From a checkpoint of a small encoder-decoder audio transcriber: encoder num experts 4, trained on Morse code for random letters and digits, with fading, noise and interfering tones.
Rows from block 6 of the text decoder of a small encoder-decoder audio transcriber, named by matrix and row number. Rows with one number belong to one neuron. Each number is 50 + 12 x the weight over its row's rms, rounded and kept within 0 to 99. All counts start at 0.
After each neuron's rows are labels from the 100 texts, of 14848, where the neuron reaches its highest value: "fires on" is the input token at the peak. Only what is clearly more common there than usual is listed. The data: Morse code for random letters and digits, with fading, noise and interfering tones.
# fc1: MLP up (decoder.blocks.6.mlp.fc1.weight, 768x128), inputs 0-127
# fc2: MLP down (decoder.blocks.6.mlp.fc2.weight, 128x768, transposed), outputs 0-127

fc1.106:41 41 46 48 47 21 37 34 50 41 45 37 55 47 71 65 54 44 46 47 59 41 50 62 79 31 47 42 48 61 30 42 61 45 52 28 60 45 76 57 58 19 58 48 62 68 42 35 51 51 44 39 43 66 42 59 50 62 71 57 49 61 46 47 56 57 63 51 36 55 60 53 35 40 45 44 63 38 62 78 56 50 60 53 58 72 46 49 52 48 57 65 44 70 59 28 66 41 30 64 62 41 53 37 37 55 39 49 40 50 33 42 50 49 52 53 59 24 29 35 47 40 49 67 62 66 48 28
fc2.106:33 38 37 63 47 46 30 51 57 40 61 33 46 67 74 62 54 50 31 50 50 54 49 35 49 28 43 64 78 24 44 80 61 37 46 34 48 47 44 82 55 56 46 37 45 39 50 58 50 36 18 42 34 57 50 45 34 50 73 73 47 62 31 63 44 63 52 52 42 40 64 56 39 63 50 60 54 52 58 46 43 66 55 36 39 56 48 39 41 49 31 66 44 55 44 64 51 61 55 56 58 59 53 44 63 55 41 62 57 57 55 65 47 68 52 46 43 39 35 52 40 66 69 58 37 48 38 30
fires on: "<end>"

fc1.145:30 59 57 57 58 46 31 48 35 51 38 52 41 46 78 48 58 52 68 37 52 47 39 49 39 66 45 46 87 50 67 54 58 41 67 38 40 33 61 61 50 29 39 44 35 57 50 43 28 47 46 54 51 47 36 40 52 49 35 49 44 40 31 54 62 51 78 44 46 72 36 51 46 69 54 32 52 60 48 57 38 64 42 73 44 46 52 51 64 56 38 60 56 56 74 46 44 47 56 57 46 59 59 68 39 56 57 47 33 52 51 48 55 80 45 60 46 45 59 76 38 55 82 40 35 63 68 57
fc2.145:57 47 47 66 30 45 52 54 53 54 36 51 66 12 44 67 48 54 61 63 51 33 63 44 61 58 42 66 44 36 48 68 55 41 62 32 64 58 83 49 24 38 42 43 52 30 55 37 50 43 54 34 69 71 41 49 47 63 41 64 49 56 67 54 42 72 51 43 57 38 49 42 49 59 68 56 53 57 38 30 53 36 38 41 50 49 56 56 55 41 42 52 32 64 47 54 78 41 44 66 59 60 37 32 42 43 51 85 62 62 57 53 47 37 49 33 51 49 39 34 46 29 51 56 46 56 57 43
fires on: "q"

fc1.342:41 39 56 71 37 48 27 56 50 44 61 42 62 67 45 69 66 51 56 44 62 46 58 80 55 36 46 44 61 66 42 75 39 53 38 55 54 57 31 45 24 29 38 45 51 58 59 55 59 58 46 50 49 50 48 39 72 57 32 60 52 47 17 46 32 50 33 47 45 46 47 57 38 38 55 66 45 64 36 44 28 59 26 49 46 70 44 63 55 31 60 46 35 46 52 40 81 56 67 48 31 45 31 42 69 55 60 52 58 61 35 64 50 45 42 59 36 49 59 34 52 40 63 50 53 57 53 36
fc2.342:64 45 59 39 47 66 69 44 46 47 65 56 38 26 48 29 29 50 41 64 38 31 49 66 57 58 53 57 37 40 68 55 58 34 48 52 55 72 53 58 53 25 38 61 52 43 69 62 61 41 72 46 32 51 32 59 65 30 56 54 51 43 55 49 47 49 58 47 42 72 40 40 62 47 47 50 32 44 55 60 61 43 63 53 51 38 46 59 52 73 71 68 45 47 46 61 30 40 61 64 44 37 39 71 51 56 41 41 48 34 72 53 39 50 40 50 82 43 35 49 31 44 56 48 61 26 31 49
fires on: "n"; "s"; "i"; "h"

fc1.94:72 44 25 54 64 14 52 62 34 42 59 46 54 48 49 47 42 47 50 25 50 48 26 39 63 44 36 58 45 59 64 65 63 41 38 71 36 68 90 29 67 25 47 60 28 50 58 63 48 56 54 56 61 68 60 59 45 59 40 55 64 62 51 60 63 64 50 45 47 69 53 73 42 59 46 60 57 45 34 45 41 50 53 54 53 52 51 53 52 56 64 48 58 35 50 60 42 41 49 61 37 41 39 59 43 70 52 50 48 53 67 38 35 56 30 28 53 61 65 53 62 46 40 55 58 47 44 41
fc2.94:41 62 57 50 30 56 53 74 45 63 46 39 60 36 53 68 37 59 54 61 43 64 29 40 52 37 45 26 54 49 49 46 38 54 58 40 66 47 42 62 42 49 67 45 52 61 54 36 50 57 58 42 48 33 37 53 53 53 33 43 43 64 52 56 53 47 56 59 56 43 68 77 35 38 37 40 39 34 64 41 40 51 43 46 36 65 73 45 32 52 70 52 63 60 69 33 41 53 69 49 45 79 48 38 45 58 58 55 63 78 47 19 52 55 27 56 60 50 44 61 25 28 39 59 57 60 56 36
fires on: "0"; "9"; "q"

fc1.568:32 44 54 60 35 42 64 20 43 70 38 25 62 47 47 72 27 47 54 51 45 43 52 56 67 48 40 51 33 50 65 65 49 42 63 64 47 50 48 86 38 51 33 62 49 29 60 60 50 52 58 42 54 49 45 53 44 49 43 92 44 54 44 46 60 39 61 71 57 54 41 31 37 58 69 38 65 39 65 43 47 40 49 47 40 54 41 71 65 70 63 47 45 41 61 72 57 68 43 28 44 44 41 56 46 69 37 53 39 43 48 39 49 57 48 44 53 52 30 46 44 43 61 36 48 54 51 53
fc2.568:21 29 58 39 61 43 38 51 49 71 65 57 34 38 35 40 55 35 47 61 44 44 46 60 46 53 47 57 82 51 26 61 53 54 33 30 29 34 42 42 42 49 59 39 60 63 71 42 45 29 43 55 66 39 29 30 47 45 25 56 50 53 51 48 50 68 36 37 49 48 51 55 34 50 53 55 55 42 55 41 59 40 46 67 50 48 62 45 54 52 60 56 70 44 72 60 60 48 38 63 58 47 63 52 56 37 64 50 48 34 47 55 69 46 69 43 41 69 35 62 50 54 56 49 75 83 58 52
fires on: " "

fc1.444:53 34 33 63 44 65 51 51 47 35 36 42 41 46 47 52 32 50 58 39 40 43 41 40 45 58 46 39 58 42 38 70 57 45 47 43 36 79 44 44 47 61 45 64 49 49 37 40 65 72 45 47 55 57 40 34 41 45 54 43 74 30 60 29 69 25 48 31 50 28 59 36 30 28 65 56 36 57 47 64 44 35 57 30 59 45 52 76 49 39 37 34 60 31 57 67 68 66 48 48 52 57 65 57 64 63 41 62 35 41 56 61 61 40 66 47 49 50 68 45 55 29 66 44 32 43 48 47
fc2.444:56 75 46 39 52 33 56 31 41 52 28 60 49 46 63 26 61 44 14 51 42 47 55 39 54 49 28 51 44 30 43 37 63 48 71 72 47 53 42 65 57 61 49 56 56 71 51 73 69 48 59 50 63 19 46 37 76 53 57 66 54 43 44 69 52 51 60 55 62 58 53 49 58 51 37 55 44 50 41 51 44 53 51 44 60 42 53 69 56 69 63 34 40 41 47 48 50 49 44 56 34 41 50 39 45 50 46 46 42 47 47 63 70 46 42 45 46 40 56 39 72 37 35 75 66 46 17 40
fires on: "<end>"

fc1.534:53 29 36 51 47 43 48 45 57 42 42 41 56 61 80 57 54 43 55 57 33 47 56 57 45 41 31 25 41 38 43 60 38 56 57 47 78 57 54 36 62 47 47 53 37 40 42 56 56 64 65 59 42 53 14 58 56 47 52 66 63 36 34 40 50 42 61 52 30 55 57 41 38 48 21 58 48 50 64 53 73 48 74 50 32 54 56 47 46 54 49 73 47 59 38 40 69 62 47 42 59 54 75 55 55 42 56 63 51 41 52 52 59 56 89 46 41 38 62 44 67 55 54 33 39 71 50 59
fc2.534:45 52 55 51 60 27 50 63 28 51 84 38 28 47 38 72 45 62 41 43 62 49 46 66 47 56 45 43 46 45 64 42 57 40 52 39 44 32 40 66 50 67 40 69 64 42 42 51 50 44 17 59 48 35 60 47 42 42 61 58 52 49 51 44 55 62 66 41 46 77 37 52 33 31 75 40 51 51 51 44 40 47 44 58 51 44 25 64 67 60 44 44 53 69 40 63 40 47 55 71 48 39 56 80 68 34 27 46 43 63 36 59 54 33 48 60 39 59 49 37 57 42 61 46 40 53 58 58
fires on: "n"

fc1.690:67 52 39 40 42 51 69 62 49 38 39 65 37 37 42 53 63 34 61 49 54 35 44 34 55 73 31 28 52 82 70 46 37 46 45 43 63 68 31 62 57 51 34 41 61 59 57 51 55 59 60 42 49 63 55 51 44 38 60 53 59 49 69 45 60 60 77 63 54 42 40 80 59 50 64 41 54 28 28 51 58 46 54 56 56 34 58 52 62 35 47 48 55 58 29 49 53 41 45 64 45 49 50 67 51 68 52 47 42 62 58 20 51 36 48 67 47 58 41 66 46 69 43 55 21 46 47 40
fc2.690:39 54 36 39 57 50 36 43 30 44 47 46 41 48 49 51 47 48 72 76 44 63 37 51 51 49 61 29 53 76 39 48 70 59 60 54 55 63 53 38 58 46 60 57 39 54 38 35 60 34 51 55 50 60 60 58 56 47 52 47 30 54 45 74 22 65 52 42 58 56 61 43 35 59 51 55 70 52 63 29 50 53 34 60 34 36 76 24 61 30 48 54 60 21 64 37 34 46 60 61 54 49 41 52 55 34 60 46 60 46 43 61 48 64 45 47 55 33 45 24 57 36 49 51 48 67 57 82
fires on: "e"

fc1.706:61 66 27 37 55 44 34 38 56 61 61 54 45 46 53 73 55 65 52 63 62 45 81 63 64 34 32 52 57 57 62 52 61 59 63 72 44 49 38 46 23 52 41 48 72 72 63 49 42 38 36 39 45 52 33 45 48 40 47 61 37 52 41 49 48 52 59 45 47 45 66 42 27 73 44 22 61 30 56 66 42 71 55 48 42 42 39 68 25 76 50 64 44 69 42 50 42 54 54 47 50 40 40 47 47 56 48 49 67 54 65 41 36 59 65 52 51 57 48 63 42 50 25 51 50 60 56 58
fc2.706:34 28 58 41 35 39 57 71 27 55 56 19 59 70 55 42 53 41 40 44 42 54 51 63 38 41 61 45 59 48 48 46 55 50 41 36 55 76 30 44 60 44 46 63 73 48 74 65 56 41 36 46 50 54 63 24 61 68 59 52 59 37 54 49 55 62 43 37 35 54 45 64 59 45 60 36 67 43 57 60 32 48 49 36 51 62 36 54 56 69 38 38 35 75 45 33 44 55 49 49 51 49 46 34 50 48 55 62 31 52 48 42 66 50 48 50 58 61 40 30 44 66 64 47 50 90 46 58
fires on: "n"; "d"; "r"

fc1.156:55 39 48 32 68 26 47 39 56 66 37 40 54 16 56 63 47 55 30 43 70 55 79 37 55 51 48 47 48 59 49 25 54 36 37 51 63 30 36 69 49 28 44 44 67 39 44 63 45 41 61 41 29 45 54 40 45 60 58 78 42 52 46 38 61 76 58 53 48 50 38 75 46 51 61 58 50 41 74 47 52 46 57 57 53 42 53 53 48 65 44 41 28 43 33 60 69 25 54 48 48 49 51 41 53 39 68 56 63 51 38 58 56 45 66 32 54 56 36 60 44 34 56 52 39 52 43 45
fc2.156:54 40 42 55 55 57 60 50 40 39 56 46 50 66 61 35 55 40 68 59 48 52 48 69 40 44 71 48 55 43 28 46 51 42 66 24 57 36 47 52 83 45 34 50 40 59 62 53 41 72 46 62 50 47 57 46 60 54 49 51 44 65 46 51 53 21 49 71 48 49 80 43 52 52 62 13 49 50 56 15 41 51 61 52 54 45 52 46 37 50 66 71 74 51 43 36 34 59 38 34 62 54 53 56 50 60 59 30 20 55 61 61 37 45 52 59 57 29 57 39 36 53 50 45 57 40 54 46
fires on: "n"

fc1.516:63 53 40 60 18 48 58 61 35 49 58 60 53 46 48 58 50 50 41 42 58 63 55 53 61 39 54 44 43 59 45 47 40 30 52 36 57 43 52 43 57 42 58 73 51 26 58 48 49 43 46 57 48 28 39 33 66 56 82 48 57 47 46 41 48 65 38 36 37 25 43 77 44 58 29 29 57 56 68 42 41 45 45 46 51 53 53 50 37 36 54 54 52 78 65 64 54 50 47 45 45 48 41 61 34 62 31 72 23 38 66 19 54 45 31 48 64 58 43 38 54 46 36 46 74 61 50 63
fc2.516:62 41 54 39 59 49 59 40 45 51 55 48 52 53 66 50 54 34 39 59 42 49 65 33 38 38 55 39 55 69 50 58 42 64 36 68 42 38 54 35 45 36 42 56 40 41 47 52 47 42 54 46 58 57 50 51 46 54 51 51 43 30 52 58 51 36 51 54 47 34 72 62 48 63 66 61 21 20 83 49 42 59 48 39 34 60 64 73 47 33 35 69 56 43 35 50 46 81 32 39 64 51 58 52 55 44 55 75 55 58 57 50 34 57 56 44 64 40 30 61 26 47 81 48 65 62 35 46
fires on: "<end>"

fc1.237:66 69 66 34 52 48 59 52 42 52 43 47 64 52 40 57 36 64 34 49 59 49 55 44 38 67 41 49 38 54 63 54 46 39 29 28 37 58 74 50 62 63 60 53 56 64 35 54 44 55 50 42 56 54 44 08 59 43 53 67 62 70 58 39 47 67 58 64 47 48 47 48 37 53 77 52 51 58 49 50 52 41 45 55 61 48 55 31 57 50 52 15 23 67 56 51 39 57 52 62 38 27 37 52 58 45 43 42 46 71 38 51 64 27 60 55 79 23 46 53 50 45 54 45 54 50 41 47
fc2.237:45 50 56 32 59 57 55 36 53 46 36 43 56 39 60 45 59 35 55 53 33 48 48 45 30 67 61 36 56 43 58 59 52 61 36 48 73 56 43 63 46 49 33 50 40 49 55 27 64 35 32 54 46 38 79 34 51 35 47 42 49 51 55 42 54 51 42 64 49 55 42 53 37 68 41 54 39 45 36 46 50 57 55 70 69 21 52 68 50 64 68 47 47 37 63 32 47 38 53 61 47 46 53 75 44 58 78 47 40 45 52 46 43 71 51 71 52 71 68 47 23 56 60 15 51 47 52 71
fires on: "e"

fc1.39:56 48 62 47 37 59 65 82 46 40 44 62 52 61 56 62 70 37 33 40 42 30 55 53 65 54 65 61 49 38 36 79 31 54 46 40 37 50 54 43 31 36 76 56 28 51 46 52 32 38 62 59 64 58 58 36 72 63 47 62 55 48 47 57 43 62 61 47 54 43 35 52 37 39 47 50 31 45 59 68 43 32 25 42 55 60 55 61 65 68 55 51 55 58 51 50 33 37 36 46 44 54 27 31 44 46 52 36 60 46 65 31 35 44 57 47 49 45 48 46 60 27 46 35 74 57 39 43
fc2.39:66 57 84 56 63 68 57 71 55 51 56 53 53 44 16 49 55 52 68 41 56 45 52 31 45 46 68 64 50 42 35 41 32 52 35 60 36 35 34 47 69 54 43 50 42 43 42 43 62 36 56 30 66 38 35 32 36 46 51 53 35 54 72 44 56 70 34 35 68 60 40 59 74 49 33 40 50 37 72 39 48 69 56 45 66 36 56 43 34 37 69 64 55 57 57 46 60 42 62 43 50 44 51 78 55 39 53 56 45 46 44 62 61 50 59 49 36 60 44 36 45 43 47 50 43 39 36 36
fires on: "0"; "6"; "o"

fc1.302:51 47 74 34 65 59 52 65 46 32 65 35 62 43 40 36 62 44 39 58 38 67 64 48 42 51 38 56 42 53 35 72 69 50 36 61 67 37 54 27 62 40 61 65 52 45 39 47 48 64 51 39 43 48 66 36 57 63 53 75 39 28 24 51 44 38 47 62 44 27 43 50 30 50 33 40 62 65 40 63 34 58 45 64 52 41 58 39 60 52 36 70 52 43 47 55 36 52 62 48 52 56 54 32 28 42 53 50 49 76 51 38 56 45 67 53 55 47 75 62 36 47 45 43 55 27 33 44
fc2.302:39 39 60 60 77 37 65 54 49 73 61 53 36 42 46 39 54 53 48 40 68 53 58 47 59 34 50 38 33 60 58 42 48 46 75 52 71 34 49 58 47 41 60 39 40 84 43 45 36 50 29 28 64 68 43 50 58 45 60 63 64 40 34 29 49 33 41 32 55 45 52 69 67 54 58 55 57 57 47 57 42 62 18 54 68 48 67 48 59 47 54 41 51 68 30 49 38 45 46 46 54 55 45 36 43 60 28 52 64 44 49 54 44 37 58 51 47 53 36 46 77 67 30 44 64 40 51 48
fires on: "<end>"

fc1.616:49 47 55 36 39 32 49 38 58 46 63 61 52 34 38 62 80 50 75 40 41 59 55 60 53 29 54 48 68 46 63 29 44 31 45 60 56 35 52 26 46 51 54 52 77 32 56 44 50 38 53 33 48 20 47 53 53 55 31 47 64 51 50 61 60 38 54 39 34 42 49 48 54 32 36 43 50 53 50 67 30 39 53 60 73 32 43 48 68 51 36 49 32 57 33 65 55 60 41 74 48 59 57 61 49 70 54 43 60 41 60 74 47 62 44 59 72 37 60 42 53 44 33 38 34 56 56 48
fc2.616:66 48 40 75 46 57 66 33 57 58 47 44 74 73 60 48 46 56 38 52 54 42 33 48 68 33 51 36 50 48 54 54 49 62 49 35 47 67 39 72 64 61 40 51 50 44 56 38 58 88 51 54 26 38 65 60 47 62 37 53 43 46 45 56 45 35 54 58 49 50 37 60 36 48 52 65 48 37 49 47 61 53 39 47 64 41 38 43 36 44 81 36 48 70 54 54 51 50 63 39 59 58 63 30 63 30 53 45 28 55 54 31 48 27 55 52 49 48 42 79 20 43 46 37 62 50 60 51
fires on: " "

fc1.673:54 58 21 29 62 74 40 34 52 46 58 46 43 40 45 25 47 70 57 44 48 38 25 47 50 59 40 53 49 35 38 60 32 57 63 42 43 51 66 51 61 51 39 43 50 67 53 39 62 43 47 34 52 63 67 47 32 39 47 54 54 43 25 40 61 53 45 51 75 49 70 44 55 48 35 28 48 51 43 45 53 40 48 53 47 79 34 69 60 42 50 25 51 59 37 36 45 47 52 44 71 70 59 43 37 48 65 68 50 47 52 39 44 42 59 43 68 34 47 78 36 50 35 50 48 60 37 63
fc2.673:59 53 55 43 41 39 49 45 38 40 52 48 42 61 51 41 45 61 59 55 56 58 79 43 25 36 62 43 47 72 36 60 32 44 52 58 57 58 38 44 57 71 60 59 57 53 27 40 46 74 61 48 65 50 59 50 54 50 44 61 36 68 51 44 39 58 51 69 25 43 46 44 41 47 65 53 59 15 76 47 41 44 50 45 53 47 46 50 40 59 68 31 46 53 51 58 52 57 49 55 57 31 57 66 52 40 32 52 13 62 28 50 61 78 64 40 58 48 54 35 23 61 50 39 61 49 42 54
fires on: "<end>"

fc1.33:27 60 58 46 44 62 61 65 43 68 76 33 59 52 42 49 69 39 49 54 60 33 55 48 59 56 28 50 62 52 44 62 63 47 60 63 46 50 40 50 64 40 55 34 42 36 45 50 50 40 46 38 54 52 55 32 43 49 49 34 51 66 64 48 32 33 63 60 30 58 42 52 41 49 60 44 27 33 36 49 57 54 47 46 52 69 63 45 59 48 15 43 22 43 28 33 64 63 61 36 42 59 31 54 65 63 61 54 55 39 34 46 29 34 43 42 69 57 58 63 59 45 49 58 59 80 45 57
fc2.33:58 59 35 47 58 53 41 45 53 27 55 59 37 58 55 58 26 44 60 26 41 64 41 49 36 57 62 70 57 53 52 43 50 53 39 55 24 81 60 38 56 54 58 44 40 42 44 57 44 62 59 51 70 50 49 58 49 35 46 37 49 37 52 80 66 47 37 71 48 42 36 67 28 49 50 47 40 60 51 60 61 63 43 63 32 31 49 58 60 59 40 68 53 60 53 47 49 73 46 54 30 34 55 46 47 43 57 59 44 43 48 54 64 06 56 52 40 39 66 40 63 55 33 43 55 71 58 37
fires on: "e"; "i"

fc1.456:52 47 66 53 35 62 37 50 50 56 35 53 73 55 50 28 34 48 53 53 58 52 66 17 55 47 56 50 52 50 67 54 31 37 28 37 49 44 52 58 38 48 55 49 55 43 27 47 42 74 59 45 40 49 42 61 43 49 63 54 65 56 56 44 60 32 52 49 56 42 72 38 22 61 29 58 79 54 69 57 38 38 63 73 34 53 42 70 43 68 70 65 56 47 37 66 56 66 28 41 47 38 37 64 58 50 63 41 61 30 52 56 44 37 60 48 43 59 53 39 43 61 59 36 59 46 51 41
fc2.456:38 53 79 43 30 39 48 49 45 34 46 51 60 59 54 34 56 55 43 49 48 40 38 22 25 55 64 52 61 45 23 46 59 49 63 64 62 33 70 24 55 43 48 42 57 41 54 57 50 63 49 40 45 41 48 41 48 46 46 63 45 66 33 32 59 53 74 51 77 46 50 48 57 57 48 31 66 67 39 54 66 63 37 42 57 52 25 51 48 56 36 65 51 71 41 68 49 63 47 63 42 25 62 52 41 77 55 50 54 50 35 63 72 33 49 59 43 59 50 51 41 43 32 53 57 56 56 51
fires on: "<end>"

fc1.714:59 37 55 32 60 43 57 46 42 38 44 53 49 60 53 51 55 52 55 53 50 50 40 49 52 61 63 40 60 55 49 39 53 50 39 43 55 59 43 81 57 12 41 44 41 30 37 64 38 69 52 27 48 51 50 69 63 65 66 39 27 64 34 36 54 47 36 65 45 54 52 48 42 62 60 37 28 58 54 53 56 64 55 55 70 64 46 52 73 52 50 50 44 28 21 49 35 56 39 61 66 54 52 52 57 75 43 39 42 49 52 39 52 79 46 66 41 41 40 54 48 60 90 43 55 43 43 47
fc2.714:44 69 54 34 48 61 51 45 51 44 38 47 36 48 57 62 72 40 58 66 39 63 34 19 54 58 63 53 26 42 43 41 42 19 60 48 84 50 64 53 58 58 42 46 28 41 31 47 66 39 44 44 51 64 56 47 76 50 50 43 44 39 48 45 41 61 44 55 62 25 71 50 46 55 52 53 72 45 33 53 49 44 48 40 57 56 38 33 62 60 29 66 64 39 53 57 59 63 64 41 46 41 44 51 56 50 52 65 46 56 48 52 36 46 58 52 40 79 67 29 43 49 51 71 52 46 70 36
fires on: " "

fc1.757:47 30 56 42 57 54 41 60 42 62 63 42 43 83 53 50 50 68 48 51 47 26 45 64 38 50 67 64 50 49 50 64 64 41 44 71 49 43 52 48 61 43 39 38 60 48 42 65 44 44 53 53 58 31 54 60 61 31 45 43 43 33 37 61 38 37 69 27 45 47 41 66 31 33 65 71 69 41 43 73 48 50 47 54 63 70 59 45 17 49 47 47 74 53 57 41 47 48 50 47 54 54 43 30 44 74 42 48 51 44 31 54 38 49 44 73 54 40 43 43 56 32 54 44 57 44 15 42
fc2.757:50 61 44 53 51 66 59 65 56 56 56 53 47 36 47 33 35 64 46 43 59 62 71 43 66 61 33 71 49 54 45 21 44 53 38 35 50 48 53 69 64 28 43 44 27 43 38 49 68 46 62 60 44 50 51 41 56 62 64 50 48 52 56 53 60 31 34 34 68 47 67 27 59 50 51 51 44 54 56 49 68 52 30 35 54 40 45 51 58 55 61 63 55 56 12 39 70 36 62 54 29 34 36 61 47 69 54 63 42 29 55 54 52 39 52 33 56 66 50 56 20 54 43 63 58 67 55 58
fires on: "n"; "u"; "x"; "m"

fc1.688:57 34 49 36 57 66 39 54 60 37 71 76 50 57 44 39 38 49 32 39 39 78 69 57 60 46 30 40 40 40 68 33 40 50 62 38 60 64 47 26 42 43 50 67 59 67 43 58 58 50 54 59 45 45 43 56 58 76 43 57 61 44 61 61 58 44 57 40 59 49 63 63 52 45 48 32 58 52 32 44 43 62 17 43 48 68 56 65 62 57 51 47 44 43 48 64 43 56 40 62 40 22 34 62 38 65 48 39 48 54 48 53 64 60 73 51 54 52 44 39 45 40 54 39 39 74 65 76
fc2.688:51 63 48 38 37 44 35 58 70 69 42 19 40 52 67 49 42 40 43 72 32 35 40 44 44 79 53 61 50 61 72 50 57 42 56 63 55 50 53 58 56 37 62 66 71 63 46 49 16 47 56 26 35 54 63 62 57 64 52 47 63 57 32 48 19 48 41 52 59 40 46 47 54 43 55 53 74 45 61 54 35 44 49 42 42 51 31 49 45 52 57 70 39 46 46 48 58 59 33 68 55 39 47 58 43 57 50 29 65 39 59 40 56 48 47 34 61 35 50 51 50 41 81 52 48 30 52 58
fires on: "q"

fc1.222:46 53 50 37 59 42 54 51 52 41 69 57 40 43 58 52 43 53 44 46 44 55 26 55 65 57 66 39 64 61 46 32 49 53 60 45 44 57 39 54 68 34 46 40 61 67 55 49 75 57 72 34 29 44 56 50 64 38 65 37 32 56 48 31 48 50 50 66 62 52 56 65 45 51 57 33 59 60 06 38 29 51 50 38 60 66 66 42 47 62 63 41 49 35 34 34 56 30 34 51 66 48 42 18 56 67 50 62 38 30 46 56 55 56 54 49 60 74 43 44 39 47 43 43 46 59 71 42
fc2.222:41 56 43 26 47 52 47 37 56 58 48 48 37 42 47 54 42 43 53 37 44 63 50 47 47 41 57 23 55 61 51 67 51 34 55 56 55 80 39 61 63 47 84 53 74 51 47 53 44 63 61 26 47 52 58 61 45 54 44 61 47 59 41 33 46 43 45 43 51 49 68 37 60 69 57 39 36 52 42 54 48 20 46 66 50 22 39 47 54 73 69 59 49 48 59 62 56 55 55 56 56 50 58 53 58 20 34 34 55 67 38 44 60 44 62 14 53 59 19 47 50 56 45 65 48 50 50 59
fires on: "q"; "y"

fc1.544:52 61 36 55 53 21 41 45 42 46 35 48 52 31 50 37 43 43 83 57 46 32 58 71 53 48 60 46 55 55 48 73 75 45 30 62 50 44 29 57 38 32 62 44 67 49 62 47 46 65 33 41 51 40 38 40 60 44 38 45 70 39 63 71 36 64 39 30 37 41 61 44 43 72 45 53 38 48 50 46 74 67 42 80 61 56 66 63 59 43 50 67 47 49 39 48 53 52 58 62 46 48 58 47 50 45 35 73 59 52 41 47 68 44 41 44 56 55 71 38 61 59 50 60 49 44 70 57
fc2.544:28 50 46 43 34 75 43 38 35 64 28 53 52 40 47 42 67 48 37 48 50 46 48 46 32 62 75 35 63 69 43 40 41 43 55 43 40 46 61 42 59 51 45 49 61 41 47 68 49 37 55 51 60 51 45 33 57 44 46 56 51 48 62 50 75 17 38 54 62 39 51 68 67 55 44 67 64 51 49 90 51 43 61 49 72 24 56 41 37 61 52 43 67 49 54 41 36 42 51 37 45 52 32 60 67 65 50 52 51 39 48 74 59 54 44 47 66 72 37 53 42 44 52 65 41 42 33 40
fires on: "e"; "s"

fc1.498:62 54 36 60 45 35 48 42 46 55 46 30 32 57 67 28 37 51 38 78 53 48 53 42 45 51 62 51 43 50 51 52 38 48 46 53 50 50 56 63 54 31 13 38 52 51 51 71 45 68 84 56 48 38 50 48 34 31 56 46 53 47 73 52 48 66 59 59 64 45 66 47 59 40 37 53 65 72 57 50 54 59 26 50 69 51 46 50 41 79 66 52 52 27 22 37 33 49 58 63 58 43 47 60 43 46 51 57 69 55 48 31 49 34 70 49 33 49 58 47 49 29 52 57 56 55 51 54
fc2.498:61 42 63 72 77 64 57 52 38 51 38 46 59 55 56 66 45 40 59 47 55 46 37 37 20 32 66 27 51 50 70 57 47 31 30 41 51 69 45 65 60 71 70 40 54 63 42 53 39 55 47 53 41 48 56 35 53 54 42 52 62 67 55 47 45 42 68 35 32 29 65 64 50 45 39 52 62 58 40 51 64 44 46 59 67 71 36 28 54 28 39 50 37 57 68 56 51 61 57 52 67 52 46 56 61 48 40 56 71 63 40 46 63 31 42 34 34 45 53 42 58 43 46 34 36 45 53 26
fires on: "0"; "<end>"; "y"; "3"

fc1.748:45 29 47 48 48 59 65 70 35 63 45 50 32 54 59 43 58 34 43 72 37 42 62 55 67 37 61 47 60 50 50 31 39 23 73 61 36 57 55 56 56 59 55 47 62 36 37 61 36 34 38 49 51 37 34 48 38 45 42 51 44 57 48 43 46 57 54 50 59 45 48 59 36 53 36 52 19 59 77 52 39 50 41 43 66 43 49 60 59 46 52 41 46 73 42 27 58 45 79 60 75 62 50 37 52 77 45 65 50 23 73 38 40 49 45 47 62 38 43 36 59 39 57 61 61 58 56 56
fc2.748:60 49 86 71 60 46 65 68 51 37 58 58 40 56 54 58 55 65 44 47 52 50 45 36 51 39 59 67 64 44 55 53 63 59 64 67 34 46 53 42 51 43 58 52 46 53 58 76 63 49 47 52 50 60 62 70 53 50 44 50 52 61 30 52 26 47 25 65 38 48 49 48 49 15 43 56 47 45 35 78 61 54 49 35 58 52 47 40 34 54 47 61 26 24 44 47 49 43 42 28 41 18 56 49 44 52 48 33 52 70 34 59 42 25 61 50 47 53 58 41 42 70 33 47 56 54 52 54
fires on: "0"; "2"; "x"; "8"